From a checkpoint of a small model that predicts height in the pile at each pixel.
Model: 1.23M parameters, norm groupnorm, widths [64, 128, 128, 128].
Training: muon at rate 0.0028, 12700 steps, batches of 256.
Data: trained on dead-leaves pictures: piles of overlapping shapes, 72500 training examples, 44.8 epochs.
Rows from block 8, named by matrix and row number. Each number is 500 + 40 x the weight over its row's rms, rounded and kept within 0 to 999. All counts start at 0. Numbers have three digits each. After the name is the row's rms in percent of the matrix's.
# convs1: 3x3 conv (model.decb.0.0.convs.1.weight, 64x64x3x3, standardized in use), inputs 33-43, a 3x3 kernel for each
convs1.1 104:562516511470530508458507481526488477517471479513498524517560474513535482518513446503520519513554496566600432502482481462552470390504467448505433463504530528548477496477513437492524435476486439493458445529565434466543580531511539448502550515560432509472441474490537487444456486532506542495598559506
convs1.2 095:487533514473508458531530493545526408491518504491516492555523521541499523490536485491475441465477541453450586457536485453505473468537569513473504524514493539582515454486544462488495474450503444521533482457499490485459415481538499471546460475479437523524478497562482497606428524456452508456477446424
convs1.3 102:506542474540511468538477474468492481525508499498452447504530526462478450433465433545421442539484512486498535505490532512489471428484521437512533528536526506570503463489479477526500475438464555519541509491539420445512494509515503502504563472475540545497471493534522551567478527535538507543509478553
convs1.4 102:478477457484455519456491535524475562488494536493523491489501464491477486501466478501475485467516493467498464481512536481426494533532588511536525537537513495495471512492461430463449495497481470534473467461542488365506570557590492516561429491495479466484504545465448563504547574541473494560491533573
convs1.5 099:436520550502538498510467480539459448460433480496471567504502493515587550453454455550538482510447504453483475525509483504530505449549422462499553457539507500591537534520502442501594504477561490473522483494569499468538514509471478503511489414533538568585457510523449536552482527482454505544499492526
convs1.6 099:455494521489524485538509495435455537421451501541541543481492510497581501507521479472513476523519498526604532500520493489519517516542549498541534415498519442442522482522493496529504491515482484551518468538509445448488471525454533523496531519542537508483574524461472490465477414512478510459484517513
convs1.7 100:450487542432480478481528501497519473546437503486471564508460519478493465487515510426479538533484515578495431450519535472460542474504570454561554503460523517521491557508460530461544525502462459483542508523477526478428532474444503540501493512411518520569514480427499480512533590473532585478486521495
convs1.8 100:547472529514425485429513531512452504456468522498529494469488492430423542433448475497533519473552537458484426457489518493576440476507516460564454522546467413473504527487487490508495541591594541454488518505465502507505469503529411484438512454505546526440537549531477489440487451476489513489520468430
convs1.9 100:524537484461488425534485500485524471465519478465488501463465511495436452448548497537511541524527513491529596535510518439460467425464530465499556487519536505492491517451511482443501426546462482505570488422549563504537529527476532526499462481484450467467483560518491489486521576560478536525464534497
convs1.10 100:498470505478425462505503484471415503474452452496460460482450442479475462518494473500539535504485472525472448470526430479511512551487482438501446424513497491531481488474532379461490410444529489507454473499470393427468462475517463478424517551546480482489465410506499487479540558499509610568508611554
convs1.11 098:401514502454553472541566479460499531515503560493487514470566486466490404504505481531523513468448488543496480440488499528537509500419505451420488431430541520515509521497576516528519479480505481460501484490491483502527498477508471477526441518465519469459521476552496506524444447399511524462531558508
convs1.12 094:502495563406427496523504547518493494430486444473494484497524506457475495444491502635493500575519462552472516427467521424507453439478476503493508439559519415471448497473453499516487514473540516525541500523537524436529499488531424514502457509520456443505421452502472441434481530505469551498467492503
convs1.13 091:491471461497529514545474478437446445525451501502502477446465461426460512464460475473459465462430486478485543558534508489506507503557457524460484420465457524547570480469523516492499545536505533493512527520518460474476540524490556598578565598558559523485490449483460442535471506474514528467574521520
convs1.14 100:477503502522525476542509543468503491469494505464506559526518402478522441470456566490579500538551498513494503502507524491572533418529536445502509560550503551448417542452500530484538501494513529512558483502540522496468580498516456496489575486455591532452560551482557520481483541463513520507446478412
convs1.15 095:523470495465516484395417432455495430480519438550484508482529499476498515458411449511464461512472525510475458502502533502493487522448433452377446468531489437470479479478485500487513488447474507460469522398461552477524467508533512482471509466486512451454498455448517486499582538623578505591530521496
convs1.16 098:489497476519499521574578551495505546509548517480517448502446467527451486521503521548478425500466480520474487497521498447475482511529486505560485516553450542576513498548561569553512517550517481433429525495494568526603589583501566584515513574490516536476543460488542548557488531479441530434389429395
convs1.17 094:539507500442443479479546492433451473494552553530501578533573539511494534510434468531552472456519497476482525492498546477550517451486491496489519526542468504475510464460498497500522487477479504537494571506459485531479470551515486459482416466414497477448457556523424486505485503541496481476458459479
convs1.18 101:524443468566545520561553520484527505503550534435517517547522486529515549518514569512499507542415478578458451486490509446527505390543523528506530546523524478551529397526486513583496488569495480489472513523488528545518500584450536585480484537511465470477431479475449489483499436461534518428440437483
convs1.19 097:500528601492502488432516543532358458493422439484483531498495557524472514518547497496463552498469612550553569468467437510501470548456523540472490460419531498564571510516445487500558543514517547502463537469488498460445545450457496499527504468510470476541489478592503557602466520544468453463428453497
convs1.20 098:512502532543541544497409466464501516448527591457487520497461493448524462493506550487483522434505504510571536522475484531550537446517428453526474457533521490571576496511568489506503454533507516461524502487479463522519538451475482477585498558540519466580526542563493531519464434449415450478468524378
convs1.21 097:434398445513556497442489453487502551528426481480404492484455458519486466487481505499497471491431450476529496461468501474450493538575492484508494515508442524456505520449481504453427488586491488492485530560465513522479572560537451489540506497510459472552476456468515488514571564556494509530467496538
convs1.22 103:515514493500491493517487495462572515471500438405493561471469498490500520468502534447532486509469369517496474479496584429471574450533510459507535494524559421494521491505429465509435481534505523512559446515485517560496456456505448496538430505570447504573491516540512415525536512560498486515468491474
convs1.23 097:499467593497466547497482586536466464472467462496507503577505474582476512567505524475497483477499521474511487476467440511484464487449469482470535504484502445536545544471511540494556504423502484520459524477522560546528450521536513494545420495550531496498506479533510461528534473479573437458539382400
convs1.24 103:516488530475567512504528474487498473525473559467499501525501529567527473470522427520546462575518465504553525422489441457451446525476446510477482461501514450422476512573486509464492426433539422515410581563531513510513515562458523565511498509485525491477516526504546506486500465474534595530521548535
convs1.25 102:542511482559549565580475496558489560553512550489537520537525471471516499491564566515534442504471487495484494488457466487468525487508511463518509482464509456492414443466542484497511460516587446515505433567523509565533524427581496502529469517517525549511508519507524523492443515473418537446480479393
convs1.26 100:480481451532555471533529493494498512460482476508509511503510486492518513545521511554572477476422423480467499510494479473517498514497470423460569519511599471520519453486445518531509509486513462505516533508442525504403491499562522528551541556559506479532568421568492561564573588491498486497544533528
convs1.27 104:476506484494480498506441474533494469483511484542475470504499521521471482425476463489424500569501473549539526443464480475480491502557529499588539471564481476549468538523472491494477546475453498559533517507489517512457474474579554534502566547585510572500497447482443518543437451388450481514495439423
convs1.28 106:439537519451482477543471505527468448426460392469397396493493461522496484531469454499462492558497507528399440442494481464463514485595568447494460498444458506493521474532521472506532487540537532524490483470560438465490492516453489495477454456484470450501571513491582498525432513518549532541574580516
convs1.29 104:508505432517581530534523542536540458460531446422496489516535484528598487508493505517529514441518406487515422564498411555525455478505487541522481489531551453498451485520527474493512508541518491527480475526464486474501482447550534524555502499489471480459507527476557582509427461471484483453494506437
convs1.30 098:521506498492474491499494450532454515510480547487528451529489463465519544581561545496522494510463490504453466521485496423430488531478568444538573503420483471475519490504471484433491488410513526480596467584496443519521469559619492542588458562556553513501495505491458471476494477476458434407459505466
convs1.31 098:431505507431441443471487501556470507502473509509528549471488540479475491488540574452484471445522479542509500521471477490475439483494466484481516511504586567495477502558487536563554524473448466476462510529541521493579568498488498467564522547568448491479552537540475492553523410501482526521503510443
convs1.32 096:516477503554434513606485526469457514482474514451463468505531486524537493530506475462547505508530462532566506465531465469491526454492489429522492483507435565487461517512514515500527453454465461498462538503480499495500479459565519493533514482473523522544514483492544483455548474498584521490501522470
convs1.33 100:536474515524470470547544504473494577530474417511444468477499525501493455496463500458538540459510518520510554553531468553531545513475479467508424480535446548593506468506548499505553577506471478478516498520533487500486542534563584508519499515513526551479527509531547466459543548473501526426539455412
convs1.34 094:488457462467504511535576515416397474520481502564526450455416470521459505514488513536497510551548513578514502474532522468504464462487552442496421419461487473484458521488501508470510481495497485474470518491463542491486493466447488519542498480531440505524486573504457563534443426472471549493453454442
convs1.35 101:515481499494494490413433488545593504482524503494513502465470517468511518510519540488445469419492557417555509474461482484465480550624547462461472583490502478498460447482473482500524473544476537489525500499508462472536543524469491464428506469421469427524491507511512555563508519547510518510408451452
convs1.36 096:537483439466505562538566562472489504483498455492450500444529489473465498566518483398463497477494531460467466511518465472535453498436426469489482458500513507507515551485527529481508415421492531540535508471548506542520552475526493469494442427431504452517455514520541541547539507485537495546465485558
convs1.37 104:527566482497513440545502475489538557484434433577512445546508539545431468516471499483513522439537608510488517471535520515527534430495537507573532417479518452473434455525531532544532570524481550489503526538514521525525464520566473538562470523494486463530447429507484449525543444495532473529516529474
convs1.38 104:555533509509447517464482491474453504474486519462522519457469496482485507485538439491488579433533559509486515489529506524578486482463442507515531466440490452494501507446427499516434534498441498452543530450532550499471499448482443501433487422462554524567543502558501519507483503455472519469489484479
convs1.39 103:519527494510505449501482432581498490552546530490530564493455477440472488529515514514524513489543496449567555468548538474483483469486464524482508535477434519485525532527483554560484513488467517517563518496478499456481541470446521465456500491484524434426526534521507559499521470466527525487480467445
convs1.40 104:494469486463452469460454518502487527520549467455495501518500547530525507555544504485448503477514531507485509446394495446516463473538503541488450446507410435415436448563540492505534507547465486464500516544472530562451473536591507511538492469503467430503403466483460526481510552506434485508453477487
convs1.41 106:484463539452505550505509476514490528495496526511496423527465459503513544480469487455501513489549481538547445545448482534512493494504489489466445506531433569568463568489476557471525566583533517531516524533504476534540473501524488451487469476500527556543471519505462445460526528521474509537469541524
convs1.42 096:506564528459510466511515521495572547444482489552523473565418476530548514435433502493498484524502480434474521494516513441445498469412484462435490532473479480408447458540514474528542465464461515518501491470513537508522547518491511533519451479445489452490546543534473410411499511548502543513428380437
convs1.43 105:511538521528491493583493438511489521483486474505533511484422472457470523452449512570445435562435469502489502424483477512529542487550526510475491480510520506474483489471454490525475488526483539510494492536517541596544481550476512470506438505521497471527474498501486480477487531518454487484482460579
convs1.44 097:479457498502518532507430486474455503488523558490515517467471473479497506485495448510475425462452449457503466539540481510521544454521475529481496548492484465525524486526480429507519418492508407426452468477507489506418464480455520468507489481469523440434544475504596513478503466495572503489432483467
convs1.45 099:485477441490479510514497618544500508477525476484595494451448481454498499463477482472517526467516503486432477461472489487528422521452490505519496531524568448538566505477509472491541488525573525502471562455429585514513510499592508515510518523558455428432459465494445504486498494535546478536495580510
convs1.46 102:483503474595536506469511432545505563474472477523431434472503458460517487526496530484559486488565552560483439500509541436502512502503501493510484508517536498611601447501533472467519494496541480474495516532556518501551461442536437566485428489477474531427518508478494502535501517587461511521494522485
convs1.47 098:450521514474519533485495557420512454438484586461504530583539487580563528541543505547463433561521448546521484497509533527480527459472514471453467551489481604558458474501524388484582461524528509508506467492480487498502473508505536480467528505457471480397482510466500579514488542549494440554584526587
convs1.48 095:412490478500470488559503519463517523468489591466434515471461447451396429526466457475546519466563481513519471487553475471493515542468448502500554452496481478490538468488487508559495527513461477517493510516500517526487503482613445470463492478478429461426469484504485480520486461566488500525478580403
convs1.49 107:500451448503503534508444496528493493537459442540485440497449512466467501469515519514547555494550545499513489509518481499512565504557513558519544528493554518520574589562525510457476533509524478496490491498432502454478494565547510546531508503569483449548479467451445531513496518445459452442508473406
convs1.50 095:456549485500509434456463471470538520542431474487491497492465480547477389474531457511544562483492520502534505526505484526558504519524499488546473509536493427466546496528554504504549511474510526474457532478461493518417471517554441498449503523494483440455547492443412515488515524521552525477454495505
convs1.51 104:532511502480474480482472479411506471550509481466506486448533540461529517528547562523530571522499547541416436455511515488547482528481468522476474432448484445475479501523522496545504503548569515451542462484483530516519540553506494541519494547548465502488467559491555497523475560442423531480417544572
convs1.52 101:562498535540442506528516553498508423564516455574528435556540391493489540485532547525503494631463451554507596450493500489452502517506483387475503449472488553529476540495497535509565544492591487482495501510535512509579492473465502555512573621531541467484499519485546534537494509456491467436477449489
convs1.53 102:466450505512474470489485465459501510399465457510471428486505524535493425531522510544505490504493495533600537498474471528493479558498467565492462511467467446464416465495547467551581522471469541460503492484459512533485490498539472494535441482504491561478518491491475488509505546556500469521519445458
convs1.54 099:479542508459505453459496476462449395506495483514584487476517463550545441485450449511469498558525502535526522439543495510480500442470502576564515518528518536468490503545494501504491468572571559533542548533581473535494383432497428484480458495493520492549502478545491519528461426460471432472481475492
convs1.55 101:480514502478432451541423488526464423477539438435497412510432509534495551536519551470549505534464461506490485554523452516500489492494568470536574492566481549505453531548480468472475542504487497533542506495504430464410565448469458506455461501475485479541540461539533513494507475474416447477521431430
convs1.56 100:493503459568500509510495526492456436542388558493536560455511558491521470512511515511479408545520485503486456486471534511496522428448422519475421487522528461507461487471503505504502408456532477504532472513474513565563495512492482487473563476479521521585534500526506532522488492523475465435558524516
convs1.57 099:466492480519507540583493517499478429504477517514528470511579548487529480517498475465418471534490497467457450587483496485514485447443501451411507543525531535459483501550533517521519477524501444490570450431495545512480538501430522488446520538422538488552554536565529481500496537568547506522551419420
convs1.58 104:484458514522455489542526558470493498476459480486472422507519465505495498482501532488465557493491509481512556451456457425486474453485486467487534513471516479459477514516439517518449523521450495495547516550520505484525527489477472452455543485500517516521539518522482520453473516526496457504536566517
convs1.59 102:550486478538461495494502479496529533446455456415494470485493551538527468513527448461518452438558479453537500442400467511503471433474473470558460455510528511552473508509552502483542524458488486577602508572589535574499541515584450547577513520546481464488458473419468525441525462481484551501436571487
convs1.60 103:439514539461544456537469490563580515447534508444447490475482535512505456524534533489472489474453489550486421469481451469589517502517466441491493523509484497564498465537513427466506446512508527552484529517503572534505463449491499496504460527525415490496451472492510458512478511507466487468497471454
convs1.61 097:521492483474468464470488485518506536465471576502517483549470509505441445516488423455478376512595463538540431455491505502455451504443369526523482484532492533449512482513518508490539474521543538543586480482536438498468452488545525511614543490575502501557513538472615523466502565584561519506525527509
convs1.62 098:537429512495559541526497482431459516451465551570463468501511490516555573546567535467436421495462519497553484450511545443494599532551567523498496482526485465473478499540456565477534518503507475477426440534541463594499430519490490467527428511517489486502471499462440478493490479517492453480504444442
convs1.63 098:537484436492496476487585495524521534535491533543494515537561486541512474491471459507552562458534473542533485459465455459417471491440447511455455519459457578467511499534516503508476452488419491546508468480490513456455454533492527472482490491452505531556516568549493468534476470559554525506530529526